A small contrastive audio-text model, trained from scratch.
Data: trained on simulated sounds of rotating machines with and without faults, 10.8 epochs.
Rows from block 3 of the audio encoder of a small contrastive audio-text model, named by matrix and row number. Rows with one number within an expert belong to one neuron, the router's apart. Each number is 500 + 50 x the weight over its row's rms, rounded and kept within 0 to 999. All counts start at 0. Numbers have three digits each.
After each expert's rows are labels from the 100 clips, of 14976, where the router gives the expert most weight on average: "responds to" is what is common among them; "band" is the frequency band that holds the peak. Only what is clearly more common there than usual is listed. The data: simulated sounds of rotating machines with and without faults. In brackets: how many of the 100.
# router: slot weights (encoder.blocks.3.mlp.router.weight, 16x192, trained with AdamW), inputs 96-191
# up: expert up (encoder.blocks.3.mlp.up, 8x192x192), inputs 96-191
# down: expert down (encoder.blocks.3.mlp.down, 8x192x192, transposed), outputs 96-191

# expert 3
router.6:501441513486514478470480412553486495491455560532430497476495508473439536500529556506471527486565462501560492362441454533524567457494498412457529540499478465488448448480577546572524526586457521522457477499496520399474517498514414442532510551456478395572517487560531581501543502489426470529
router.7:480539546550518437545565500533454452544516602537410590483523512513608486404495406508469579557538530535478498529410533558485585466507473437482499490506527429498419534489589457561540544457462562438455494506577478503567474449525494437476546494572497462541525534540513588525534535544424500513
up.0:502455494672522561518518509481531540520384498450552449352513492490492473469426580479438474474536558466485468498505469421426497385541562548459430483461517415513512482465448510566479447519537425525597497542494546425423448509555477484509465419499577498509508498484531594525445537453546540422
down.0:460485461562423475482483568488454464592475445544471582484526469503536491510492477550540457447543531566492433492430517594515472478497534481456430546486440534531511514496469411430537613534503467500608451469490483480468481574494521481493455563510525448496495450455520559560392488598543428513
up.1:528543529522494548401464451466562505495511502468496513667541490496523611529536444419552436484517484520486482486514477502528550493486454451530531517423544557506381553514436479456413619512504604469495498484530497529482453445368506497544542509483554456493415467551534542489420454459591418501
down.1:554536508500536457547519498570463541566560557509502544564481461427496484525462551442419534485520502538545471585442479484505484466486417541444532500544477481528462580464549572504552570429518430595450408523491441475568566632445525507421560468590513516504570508502555480531443482516533526603
up.2:527431552569538498492494553382483503549554503441415460470429491535485525524520409543501444453391606508451524526460440566511517545442462452460536584556615424460515550531528472458503457416456570493591587470522559519574463509454620513401496445451490512513443433477544540507516562548529493459
down.2:436505585492501499521451543528457496503491466559489559526594430477457489481581409461553446540502555476497498546528521552533542545505482378478446498480495468507500454455459497455452500522506543537450496599520520485524426554548442517441516514435441477504588494541453556542475425506413543455
up.3:472465491425462499507491524443544582498389521582464489552490511518486527464472525631464508517549563539546469402497464424433502499545612449533560499557578456455541580514466421568530424456526585456448490589512470515484446479573474472525467428599517423501529428445499533461531486487469560530
down.3:519478573476447490512551487506531559531474412527497517492512513374507448407531566514492531487518586541504532601494573518338483465532559547546491586475595449562480467480450420508581442500506522473489412503483548471509425513437367477507637562517503431445500418417463572499379491558542422475
up.4:502519500548509477483502439492472484379554558535428477552476515558580534450532476470479571550439456478440474426514485412446512408553481461510523439604512549547521503564375466465524563489449474415499473484497574539466524605580450509457430427589475535476522513473561645527476467449477490542
down.4:466412447537438589500541557485453444509584569517550482488476576518405478459516630489486490587546406472468552465536540441463492487531522537472527484564505450458514532483560476562487510576507440496446520550467520428554523483542493457546514474510413499481463428512586586520508457494535475522
up.5:547545430525492586509512520520495418541499549466551456457528460550530569489531563435529520421566533449550522498493419472534472528516519520502514573587504443586474448462517566619501525531511514512449450495509434470566437460482450433551487414457533331586451522436421564561459459527584538536
down.5:500467446431508580477460484536555551450532539495436531550586505451487504537486450563511543481482539545560589456586440586468490487464478593478471460525415477469543446528489516651511542488533475416549532506505465455464418521440450492459507463534532421516590547501605521557424469521478513521
up.6:539486513488450516474481493443439484548487479567536541481508545502450542475502518509419384468514507466492490448476478533556535452484535352492563604359534617468611604437505542448602486416448518531441454636505461448522510494455593510492503532391494492496479535440464407540568540593554434456
down.6:464529477507513441464468604458534465472519590471536347452526520517470556530484533470560503428471561439501483573429496484463478471530442524463475487480463603471514457527547494493412558541446577434461447532504485486484500532546502461550502515543486476480546548563542434482458586519474576482
up.7:435504533446538495515476429432491483501493491524616456445554492499434484440485465575519542525444532472442497486496513496545500603526497505375510493418517481485563526541359511444483444473528496510504530427500513489450444475506576440670546535504489510573575584503521521407502567547521486519
down.7:492477464495486533416512610531524473510481490472495468484432509577508537475441471512420477524496490553468534563408549497591544529540559455484430515487468528495486447483440430411512479567413528561480550518504436501490478465461519551431477574474568486494421558565488529428470524399508620539
responds to: muffled (low-pass) (100); electric motor (30)
band: 4000 to 8000 Hz (97)

# expert 1
router.2:585514492541446421399462485490480471458531497536420432437439562486448435532516429524542554464483450488504519522474538407493580384535540536507501536601458586596403553646596440389512492610526523382471533485458429480511455467486469509508585524453463516490440494539450535596506466446524492539
router.3:546505537576465375401464455409489471378548537544458467394524542554415404506485503465511528445491459451511436518510532481541528394545482464539513554587423548654414545615603458430451519580498532486522565451472446479475472441480489501522551501512475468496476487532523516492504473496497446467
up.0:459517507623525428580581472550460497557524532460422516481510441463600448580489435564499618457518504471488508471459411538591490517516468476508520512433468546476529525447581469481565506574458503440517411514462590530512359461503428548471538406509509434455515545460523518563478456592516528496
down.0:426476500474489451558481508563546490513559572520466569438593477527509479433460457524525529536547495502537577446483404480401450546486490480545475553483542449459518480560519449484431433560519457504516512415513489413500449500497503482522503494477536478462529633554511437599490451567489496509
up.1:556522554575447501557470420469559559593475528424538533550573561473556417413467531402416525483508445567496474429444447519396486460574523637462502527527530505493510422567500450465453481541543430455394433484455557529514518483481435546485495450511455487515488535474446513573485452568476517513
down.1:527508497537490527491563494502472562528414569431451534570557475538471518518611441458518540525422457451444503482466540544492443471491518499526528466436427459541432443554508503447521446436485373542543548512525424398531560458553502472442482460530568541608446566497558483563482507388460497402
up.2:619472472483418532555484484574566567436513571545558599559568457508501488438456509471513521525468592482474486411515503561391415390451517478436479574454489504538437578396600444454447430552564456533481539498547506526521601518541457548510519497579507490449517531407494580516568522436527492474
down.2:500513505547503482475510470405543503458514499557590495544601566471463532525623506484467577475489516467465553409460531564386451469523489455386511453519472503546476410566512476453470511526509445574488527502587437548602485494466377462477550500546514550504542508407555473436567479431469482437
up.3:545465545555502466438563483473492544525549494560520525534454502508476452459438530479491517546496567470442531625463547507574471413511481501479474419529528465584440485508541330475594489450432494540485450536469569481497481518516438530409521485509331496469497496524519437447536508591483513488
down.3:476510432481470545565575524492494525461493579472409452490507517533495536479417510511509547439574523542430431411448485496493420558547428453467438468507480393513432444605516554462489532506473457529476512560526479437516587522610564522512562431449500635543508465417469541484586537438527496543
up.4:455478534533412610507472447467387458543555586526528476537501415451532476487477496513572441488556567479460512440489553528538368483509509522490460467339573538543563575448590552515519505551463560516535570506468518497505566418610516474509554502526504456485509447502497500526541521547415538528
down.4:504529524456468508458562480429515484507520481538545447541524561527474558460536601505507503441453577559481439476424594560431546448432496521436461572494502438500527434473472462589480563557576554549502595540557466528504468549608448513579461451526409433493434454486485525446493591476451477477
up.5:610477517566573498445514480560559558526556487344480539471549551455512467507472538608520486412487448467534474529488476549509437477539569493547417428569515468469537506472516609496467484480349457494547506455501466451520478476460529551553510574478534390503462443583497515398493484583489400496
down.5:505566634604537474600487476463456516540456480477433570530564570575435505449519559565481556477577584467505470572497465483477527483506505428492461518570531475501596382548576422453390498449490539494486535518507448458495490463457512530553492497479472531579534608513558475457579552464421509547
up.6:498478520603450463567567580485566443578572404564405488482484474507507360519454524482559432463501514435521467596444434468488438504491450584492527487533543484481536440536511505521571494467492533463595482497519591519459472401430498456576513577500500481468505491492549448532584510541411550495
down.6:587491435463509447499484428579485442428456484437496503551504470410448518544454442460571565457511523517388506438472382514562550456523536542524521516446454397511444536460515506516432530415508441496572472548569426530499516497554521481579397512476521522526539471595565481485549457483535496557
up.7:376489526493560461424534499420439498523567501440482462460408469511455461529496476636479520465499511454514523487501561451458507519561516430531459519390339446562480612542485512495518553607513537497482491603483532486528453526483367463540503473445497548440459438466503453548545459535480556483
down.7:589444523499469508435571442558506498449576494501497519448457494514417403445334473509576471402491581555532487553542557490462538512471473466529515496493587477548436546515511519513553442570454529525464528518511585502525521425511485452561507526561510496383450459557545558500424513539485517528
responds to: piston engine (99); speed: fast (88)
band: 500 to 1000 Hz (67); 1000 to 2000 Hz (33)

# expert 2
router.4:370475470563547403510464481518487498500520484472424427502527548431509563513429492491440526478540492536498525469532526602464474528437398510532482562581451418462397388558469422457495466552522506452475583443462492539421446521531570499578464434482510465438424492538512567454564520562496447487
router.5:424425484492475444459469524520467489487494609458466509448498511494499578558419472496456522503500593459478547441524522505448473336614476532535542417620511418451377605515544438400551507570492548421436519430535470436435512459526576503489452505556452518462415514500453487488568434492439525457
up.0:517489470483470462516486383456568466432456501481530419457430517506562523523472456450505457523571473473550543550527541556542456489528405440654476522471566528619391482492521475493476511511407526560610535475540475432503500500595511485453488559497491463472456492497502697487542507496451552436
down.0:446555561453556454581484509525520510503504561530484489478472567435569557561459483532512521554506491509561504576467446467618561607395538506417472509465496507458508502541515412487559447477514447547501541567465578526492575558577498480550469442510556500511502569545438454508439524539477457560
up.1:551480460548521541542545600535560466562474452584565560557526594502448493508569446470548444491530399514561536488475491486526490532513508526507553500451425439531411445517442448467484505422465555511544442461556493540426557419559498460545433420557524450524494551416478470518493557386452464497
down.1:496541573495443573496545542441416564441407453445399541489497587458585536401552491425496442401464502582481485473538444453467431510438457478426479551521520495416538484407492507577521464456615473491470576515442623485524443457494582437554461454597432500417593517543475488552495504507461530456
up.2:473502436590419472439488529497584557581522459483494625396490429500478484380469438614482456511440520566525509450482556464441565521429539419542542383495588447454421426574566547536402507445593575550473532523537507481484606489449481485506475513541526566482497453466492576530494556465530513534
down.2:479416522560433556536504570554503463519571539483526501494545587691532499504498503486464417582583497499460491460482464427533557478446546451501560578491476584516495458559483516445538426463480466548484421502390518616570561458532507453515478440551646426460466489568520550618514506553497504460
up.3:483545567449506433488435544553445468505564510483418499477509553469544525450506493476457443496468440519407493497547494475523541533525526554596504479568545384469535496517465555462542513420543434423385511432441592556556560434534405538515482437529501489551510508543551588457524494508374471568
down.3:475441509474415524516489477375551512545559545521531471379481420617557586464553458413491487520427565481414536482464475512483412527477545505450574440503544499556425483445577541465513520389578420480414499487458514540529429489473464548643475518560534517544459552393476567630580503530540568453
up.4:549503538534469566478548451487521523480473497537458504477521467442485506454465534522492502512524478523391511527484532445404562430542556422471477458574502490402585627436542537650533542462418514513526483439478451474431561447589387491439540502458519545496516466517448530481556499505486384431
down.4:570619422612449476542504535524469461562452507515431546452455490457508438471527536518534514482576551470550442561455504500506451511557471497511523491513444560552520468479408524474388502537495411530519416489543491449520509384636510456394563517484588504536514472512553542473541479478544507530
up.5:590437543483373501446449498449567517545602528501448562564511473531547476515526620523517416468550564519550488479463436480517517504479575391521459458487440413491482469487465517457463518409544489462462518431462474484503518534532561521516474540572447515466521497535545427468489429414521465517
down.5:449525493504603398532452482473399542498504490504460550547475502496510506458517595500454484479538514540468439419431542538526544431526580477488544460456490482500419483501415560525453469573572405487453585462434627556468482530429373484533437507506539472554483477537536574463530523540547613548
up.6:503527490424392458427512449485480535460438552502434566416471447524378605544504561440470475481554458443490478601468458477464554510426459546518487465562496435458502571461496480431511515468494542536361576495453382473463536533489440491410445460508572514509562603575502476526498415462468536485
down.6:413470473552471450553497426503508522463488500453463490448474504466570514525504493477535463485530474502524488571536500473415495422510486513547581593533506438548480536426507493441488576453641518570543496394480524508459566586488468552503499451491483486511489477440469603503518565507403544480
up.7:502484533526491547502437523520416504555549436363464550449469529490452462536486470502469505420487453531475491429482572662522575583590446449465432486554486509444431426578526540513488549585529591541573645496506484517507527461522451517596469471559502433564502421544531522462456456513471418545
down.7:505433543546492440443479521486507514455527422417520508525638520501467486535532548470470543581526554534537473516387522546531526374562521509435514389480508547484634540493396488519536545520482511569499410527569492494534563443624538465495436519487518488473436517477474409434538423454466527437
responds to: electric motor (92); speeding up (61)
band: 0 to 250 Hz (47); 250 to 500 Hz (43)

# expert 7
router.14:633487572461557472609445542579517442483577525552500566467491525495486432435544566425430479561556583577515434462497484576512579451402527537481563484532463504566506393441560479523526533430547512531440582568532456510517563528416414464471530496478427508438503440458517506526539551556495440622
router.15:559472549499545477544472472503495452526630539494482494421495452559522468416510540324485479514482480546477498409462517529421513491437514564474442517488493570591452463513574481495450515452546469434489558553560416534530578543457485476549583582494509455410532405498520537534593556473512456564
up.0:570551422605457493462511547439512471480404493435473511543538535487452558427564491451465540504440523529478510432477529472474556503487478430533488584588500502415392489467550483500463489515544551518576567468537405540480448398521404588461579530512601389466461471485541504518418494382506507552
down.0:530441572480517486469439470477460489509521515528590449496491483503451516450445501534493454524487495384499466455551460527487515482485469536543637506501514494507469478456461558416477513484487560495415520400570491487497477591540549491520429476471547477427407475438413422462475494462521420480
up.1:586484527522479526479526518623585526477486489464490420441468479558465519450397561481478497504506527442529494609493493433499530452425509439513524533449533539410478544496562570464508562414551510567375545502459529477507512563530486428436467461453492433586493451447516517494396459488439530472
down.1:520476525486505515583492487553514568447458519497450497535437487495445509503484450554477508538507469510496610475483518520533481572503514392428522530552567516519449432514493540453536418383481530495486498460549505549517483613446429526569535540592519462527484499440472516465515588454490473574
up.2:433511501518561569574576539500593532429349451537455558537561520505437492541491587471564505558405528512498508387464513556505495579490514529530492446456589509540543523398556478497469567490488387487388484476574526537481482518495474538485497525513441417558553442492533519500587570545511494510
down.2:450476514524522539530464472529487456519524527485566482605536490491545576564496594534514534457438572476442494473440492568586530557488559538473471506482494524630471408443519452538498478564435518507527480547473447486545505437621501555515482497512441457445600446569455462543509480527513585473
up.3:540536500470515552511549472580548425480540533519442528498547551438501386453567521501462469553521466533548476443516453386573511523528483563522476465541545500470582454598573498405528507547437476439426387439492418512506407453538522551443483486565485513466554427519486362565441492516485453407
down.3:440571554491487465557553508492423469532454450439423553531526521525473433464511518481473541543425559543497434528496532504518566517335455469513529525532493508523558550490400566511468450445537535506547465490422513514504545421487537514436518463481533421602468428484453473527498529524471554527
up.4:501492562509455514424544406459416466555557530516456560435494484456532472466461471447497484517577463469416520539535558501513384476503507435508491518475470542496528504551535527587526554512527439516449501538538620523495460459449453525443533470467452494505455557594522484514474508505469471516
down.4:539569500554516539494496482522488478465557489549532515502538467530402466515493487486561624511454520559525594550497524517534501521403461568556493485551462503518443500582406450437504553479441496461527466518398480487432619611527617531488471467517534434533587466556447472414481484548567535504
up.5:485497564497440606470490501438468487520508469554481571513510498538549495551534493450508548430444494501475489473566429483487605480488456461438510535401472547444517438603476575499550483509456507476490593422509500484472548473503345524547567621447530505492474423434453536463446530404528524471
down.5:525509602546516504562578515489484568547485453432528529579514582493575455504429471565522489520423523408371458503538568510602455495529522560537529539555492409498482520468556490481551421499472482503534382593587507455441539497438497446544547476550535441594500454461532583494460546385533546397
up.6:478491452490422573529496478547513489598489510523479491386476537456412507460438503457537507449493519520504514529504629531499508471490451567561545535447527609499511548473506472529449511392556335534485544553485518433524436436574581518450501451467468561482503509372520481493442480458488467477
down.6:487414390510431565497550537445467483540441516528478544537468563517492562508511528476528440470503538491569472437600562423486494492504469514450491538502481482515550454515580414429453447524452499424569455551403497557558520462451478536577548445449452562405544396568511481469501505453481455419
up.7:482446494543487485526515488547539497474556447479520457510481500517441423494501544451416502447587528428479528376459509466539495483407530594476501377505409480462491397568567446497453479443530561473505532543479547493495498487408565514533477490498538503530563576533488543544436531475430457498
down.7:457516450475603505478569507538508565564516541543450548553476545399517412549495486464501538448457490504452469459511376559507469611602496540453543494555550579545557578503560554543509528474445562453531469555547495527496521491598452496449487558451483483472515650492482517489476484514602424527
responds to: fan (100); state: normal (75); text has "fault" (75)
band: 500 to 1000 Hz (41)

# expert 5
router.10:404461478507566561457467534465584511550525470466486416558601509444523527414467565570450548409533613507537505518523446540446463455514482468558499519456600519409448546490507492434552453481430468520511555509490479523544426552582612549408563478457450446471521449521489449475421405548565527445
router.11:396431516463519542485483557471544501551524510473538463530550446526517518455502584598406526428567601489478493519533531481367448433503576448527557569505628537408475547530510456438469451462439499544560531462487398534475452538553590573409613500412537438486446457591432480490429486493574513512
up.0:550494421564545458518522523440521531514548464476498488473459524548504548488554527545490459473543571537526529561444456515578512440583424641499448572517415499559575414529532487439372533565561510476530496452502511428502413459480491545560570537488429546515480587464502434353432486479460475404
down.0:423579521478554454578496598506486513498432585509575459587537486548399466511478540491569591408508565508434545564430494447517520495467485446512458506567503579469513515508500466477429478508494547402510456536475552568490490406548500451525650523483533528532470518483533508453449528549499462484
up.1:509509580552524453480534486534524446501460548492468494551524466538523453460581612498428491451471544493564555524425417478571581560611427562442572538444577471476495439590576528478543447564533511398507502494515393503518455573525364416502512496570444493531500606475535434457506532552449543413
down.1:479430439496415491618429516513471473518549526510491547534489558512537414497411519527485502506495507559584584413577520523569518472492460484427444371439543582447559585523445473368480484475611609496468394460514484515484492683510490542502543520566395527449526559493463408528437530432504532480
up.2:537516532506493497562491542484527456576506514481398548505511501520442477443502414541421461442501588655515471463400504501482471484457458554427467442465583512568520520538534489498441453464406491497461500534551530524486519495529509443423467482448533505580494488466552497470558572600490511542
down.2:478556571459468469485507435467542521491480481565472559487577482454528580417480496494472589526470446483530465579432504409507485558441543527425463445538599461508491438493481540411473473500469508509504551386441479483568494463552541484514508388587541528527510603499564472525467509393460474428
up.3:478527473401583402473454522465461498416574495496417472394565559500566507536542486467469486488488516474556531416528461417500587525499483552477413463533519477554479512557599476378479521443418608661513529464479425507498474522464517536600540514491458458510446445501455503551481580492495542468
down.3:431458503495409539517536533478522587424500471462483462529587471512456480568545583551448531452545557487429477450526545511556478514493464555461473497470554521485396539414462470525467531529565486621493433447458498549519533495446516539564443528520587427505494423513539559490522534460511420537
up.4:579498496486540516505556441510471496562530514555449531582536471510515563463490486400488604477411370506503504452483567429442489500502531566468567568492516530453505453465504498435491591509607452494459513492522483560502554452432461440561444488397482549507490431478447502385548561515501444528
down.4:491449405442457522520441513477472486514531589521404551425467505492518491510669441545570554512474507538486541534543430495493510420489433510469468537589452482414525452501525529516481514605501505487505481536401486400476487466563518526431459462519517463492521502414453599443524408548556456605
up.5:521493442466490563496560539413498543520506522489441489474451569509503504512523449574578455383480491454404503535513490412480513460408449561510527454422441472500458449520544512431474506508440513498537538576520466395479497428430450496506585430432547502512482551450527520560454581463507512572
down.5:561619485489381471425508411576480500443525525542467427459490459619505589521547499440527511554488463465478466557534467569474470532513469532441480521472478499465494491475476616568557422349501608494512461517507569494524617391505495501570576485456618472523594536590522465542553475522521450421
up.6:534419556486507513540464413579481472536488484449481501510512496540619528354404526537445541551435452595540492504485446483418528538564510458471485513445469408497566387569390541541543521595470438466530476467505485506481511515457398503547499488510501513488534522466550495504541520520490520519
down.6:541439540572595504454510485537431509528484521559475474520555470499508501545508429544577425458480493516532468492471522563600522487440493525560461423482499568474512595477513510470544462460516539544531388495481581479527490544543492450517501485551464453573481526454508587523578586474525453510
up.7:494454505534464514527489537415466479560579552557515498523579578447526376529548477446580501443469589428389528492458549414427475475569494518542582493503402553493476456417531487565442471464422576438541577416483584503448447575514486530485533528566468475436533502559510435509450563585511421565
down.7:557528507530566474575411399505489565522526589488394458481500383455480587540482420495509535536515455482510512602528453522519540525555499491547506446446530521461568450414541566433521453623484533564529517495520484484465514475496468467546490515490599482583564572478522562565486548454492463562
responds to: piston engine (96); speed: slow (83)
band: 250 to 500 Hz (44); 0 to 250 Hz (37)

# expert 6
router.12:473449470563457628586544542561528520551449535500394606527489461523536514458472466520449457521540514525586509493463458509463487540441468421446549477478564377435479525525435454462547545476487516471414461457514474431482553482500574500562423592552451482431462502520568570510473606489503427478
router.13:415472454519402574512562654510566549483470504475478459459580497536465548443445473503402467508536526491495504543525510536414476470443407442530497550585530370506516513522545430457493508517508604512441363513552500486521538451469588528524431588526466478524437527540571521548519537466422424583
up.0:461496536449494568537505563485550465453597547508547580561501544519479471496470504477534654581520413414457505442474493470578487574413465507518570526491452587479521521482474415569541468531463543495434502387497540467513540507432522507518618474489482509562437527486441560491629495496458443492
down.0:611490495506493546560468481481467547425500500485542488426455585535416438550548428513529419466522522487472523492460427485469558542547454531501501481549489551532560535514490551487476448488430557537588462526542515427402519467480427482489518580585541569549477494469412519622547484546470497501
up.1:570520461497588524539490492479539538425629533438542506410524450486544515407589512478462433535518495485435471490470540437441510413473467494504467460564443554511518489507618505564441590470510530450537529610437449546528459455517485521516526464399547501551491519419559571455557496406528465453
down.1:387459483515462556539560435527437536591478524462449420465515427492567504600518569465498520424468470439567412497485504463550514482487466461456518503481403478416410428495533537546542494481430598524510428447465546438469513515541474548398568585570405499494579498463445505501576566562401562431
up.2:486503514472661429479525500544450533466515518502585565397451489446505605517438499471437464507494390537572460458505491602583560510442484536546560513469448382465514558541546524542544368507505432459414603432528558471451468526537520518476487600485482446513468450458507599490485497480525518563
down.2:508500549516439418487483530518474451426557468626551509522607573532553526454513420546512443529487470455507511503495494499543454520470510490529469504483468584448434493503444376481472569500539514550512575555430429573527557554492491535537398473431478546497590513556555457515474476465518528477
up.3:536451516377497529476533520517531485426496504446510441453532497538500413528579434455516490562437514488531462514453464514540422531502517440569467542467507588505572426550530543526501476495534459463544473493467512450529576426557542417461525594509488390537536419530481511539490522470608465449
down.3:434519568532526515465452411496544503512545540544417437568387431530535556436497451463530505474439434475468434517520573495525448492523467443446556561521513523441494527607522478571452443628385441517553435569519527477509570411465526508492512422499565409456437522511486615522526507485441440470
up.4:463456395529432461506539477489559468505452527505543514491487507540599501564464573530559562546559485526553517509490476631493489384497507488427479479519411391561426494600379579444542500446515475438560544577417472486494482530480531530450481538544504418490507419541594470487513541524540391497
down.4:568476481491519521538497402513429493503553527482525424505509508485388565480560483531544518476588546510565557484441428492473549456548532421497438613527469538461479413608467472372551502481540407560520443445467445488523560543514461553494466520465469566569524523528561544505600465487492480479
up.5:534463520532440551539501486477469545566519460442422556520476559531538548539436574461434503497534508550473481493480489509537513484465514472509492510506443497549418424500520413447483568543536532482564323542525456529458508500563403581514465544475562457476541486502486514523487492534555446541
down.5:498473505493426484466532608439509488613542472446557523589492489461489561448518424462464454508505423544558444557486590491376432509527425489560412469475410411516567491458460517491542445552507522536511481458468591463449528560503496407477499558524576541528520425450436468470563498540491546500
up.6:537484450494508539428467472500513482493479514496539514484527528468529457520362467421567382562502567447422469419490505545477476482436483506407534512466500480445357411475487488504601557513595559542437506510505429548488511564621486610488501559537411487489471545497485530446475521506572466493
down.6:512444466491499468484592554523528521491595470555486490503435475495500457464605535486548505464559515504469516523514467424452498552514500530448385540395558471501464456470511611453559521560498485511434437457502517538569410418428600529618456490442512508531487489501533489426515476490475483511
up.7:488493505446556458520495465514537564454555571491461467521518556453514548514510518515429590537453553391496535488542339439499522473529531492508520442454447413389495525488523485548515521584372540499507536608537438569509539576499467461513550406497440545510493488497507459459451521413473468475
down.7:575580547597561545531537440494522564573489450434502512575490480457475507467451505411513542580491606516488481474541496518448462544516563460541402374573450488508432531494558439481458463542545559614561505555571417417453546425644513490492601543494495500503559496443478573545520504465493442506
responds to: gearbox (95); slowing down (93)
band: 250 to 500 Hz (35)

# expert 0
router.0:583431505487443503491550600401429578529437480520478497525530513486466549491464616478462503412461476563493507486470531469493530414505542450440496476503454493620485587525505381474503405538457531571490461434450380501499457554524505568471583512431459448458508522498369460572529456482469515524
router.1:577449576568486449455503491469467495482546481491473460517571551461515446469489506413544530527457484587549481420459549538519494432492551478482453557589518522639435494621520355433411535471448482416542414440511480493459488510497488480527536487525481461533568427507516459508635482573452448525
up.0:534501553491438509609538635506431500523489488463522623488421524549452463533456530457500445571459489506439481531423563438612514426549560490518435491522590429432442512531397517453529515428511553410510461568499521492428500575515448588519489515487483455479438523543589500473547468501479429464
down.0:497425509520444434515464531528528475530447580462576484523443630475536426423589434476450455473487439481567514604397596543367505502573527445584452502573499497520627489481537462501555497547443460397536473384482502479516466555538408488487538541596545457437489477479503544494489490438475603514
up.1:481510587517520415409510432458477547492547566475457570487495487504468560524542465566440608519504501551569543543515497444498545591551534602491477561530607527470481461512504415476527480520439530458463496456477421414455413471537376546460521553523452534529526489403477473557553537509423472529
down.1:538458473504368512557459446506467413486486485460426491451528513447390521519494592497466436485525469597537465527543567619497541514368468491503535554457510465460522601568501515502451490473526415467544489502491495554523596445513446518487461487576461473545416557544458505541566498469488534522
up.2:432513541574514448489486483481508480431536475510557486471575408500519441474465512587516596451471586559458504441546434469413583468475533537450524659426552446567558533552534493511502485573416454418500508497532446491452504528538550468454548549528525419515465443459606465480524494619468476510
down.2:492474628564565460390499484560490596438437498503433436463566483537582563528499610477503527569566422567427539562558481503426544499497483490510474537514476537485500408407414516470450543502478548577506534543550432484511551382516460556401481479491485545477520426560542542448554490382497571520
up.3:499509444523519450459469447516454476568533429482503480527451523492493516501484513520651512484497539512465522421567508451465478463431556524488460485582524527512523542482446521569512427413558444445505526449393562467430529543484460454455518488502575452530469411461618576527599522431439443590
down.3:416498548540449571386482606586580454482466558478555488480568485444468555476410448534596519519481499553536531498573478540549485536594553441494423581502596529493443472511529542565501489460482495538508431492478577511490576533470518503437484421481547501510517551551528572535549520469536485489
up.4:485476511384461525474504494479510531443487466492526493512521430490487574487519486549508352436530503416485492512452477605529490430442520539479497469437585405543476513508470582461500506501568607505406563475464553463443500617443509561449571390489603542535456506344539485532434498461607503549
down.4:507458529423457433578487518549446395466541603482461524633480470502546471447508559514464546505559554590460490464521578516425531515466447453615527492567531513525476496541529448538632487549528463513472495455550487553613488556597513523455485546534499411533494448465562442580484527518542438554
up.5:469452501433377485508470507473538537564483518451590639461529553514470508577480488418410467433504654366493483514496565493525551490484535447470611521562469500493410530580527491413507564544549508476418460330442502579507566475478488537539471443501565509528512563494527467516519495491483602510
down.5:481503504488393482396454495544398448494513587476661493546489515448426521476474522535470524415475418456586500419530534431471478493485485472536561488469518463472414500505489511520510553578399495504491579498582503449512415445394548499480456526557506492536513445459491447620626536453528438496
up.6:430512561517578611520434519523508463507428514452556527558504470545496529392385534435516444520498410552602508463438487491490521524509465481508464621512595541480546491461450500557396414398428508418526455539499504564468535478521466459620594598496485490517510541613546472477597533472530534486
down.6:535469536499500510485471515479483442615510482519551494613441478513609584448462541439484498453551480474476438534516559536417471571570462510549564470574472543468533527502491424573509523439528482410534469402585484504512453463547454494550549524532518554388561552516526500497439490546473448521
up.7:486483512498537499605508498560411511530481482556604524568591519495513481473461568442405525475446429505522496424486398470558579501595555457506576517499439491453343429451551409479567574398461563459465403467566605475456520517462500355600525577525446460494534459482566569565518444510512463578
down.7:500479447503428497439501580425532485649441486443569495430485552450550459500431468464568493497477496417507502652567530469535479478525505493498546468478567528460471598498544532541390452492515450529516582560543478507549441480521617462486486492611443567558537587482515533522510542575510408450
responds to: quiet level (79); thin (high-pass) (73); rattle (42)
band: 0 to 250 Hz (45)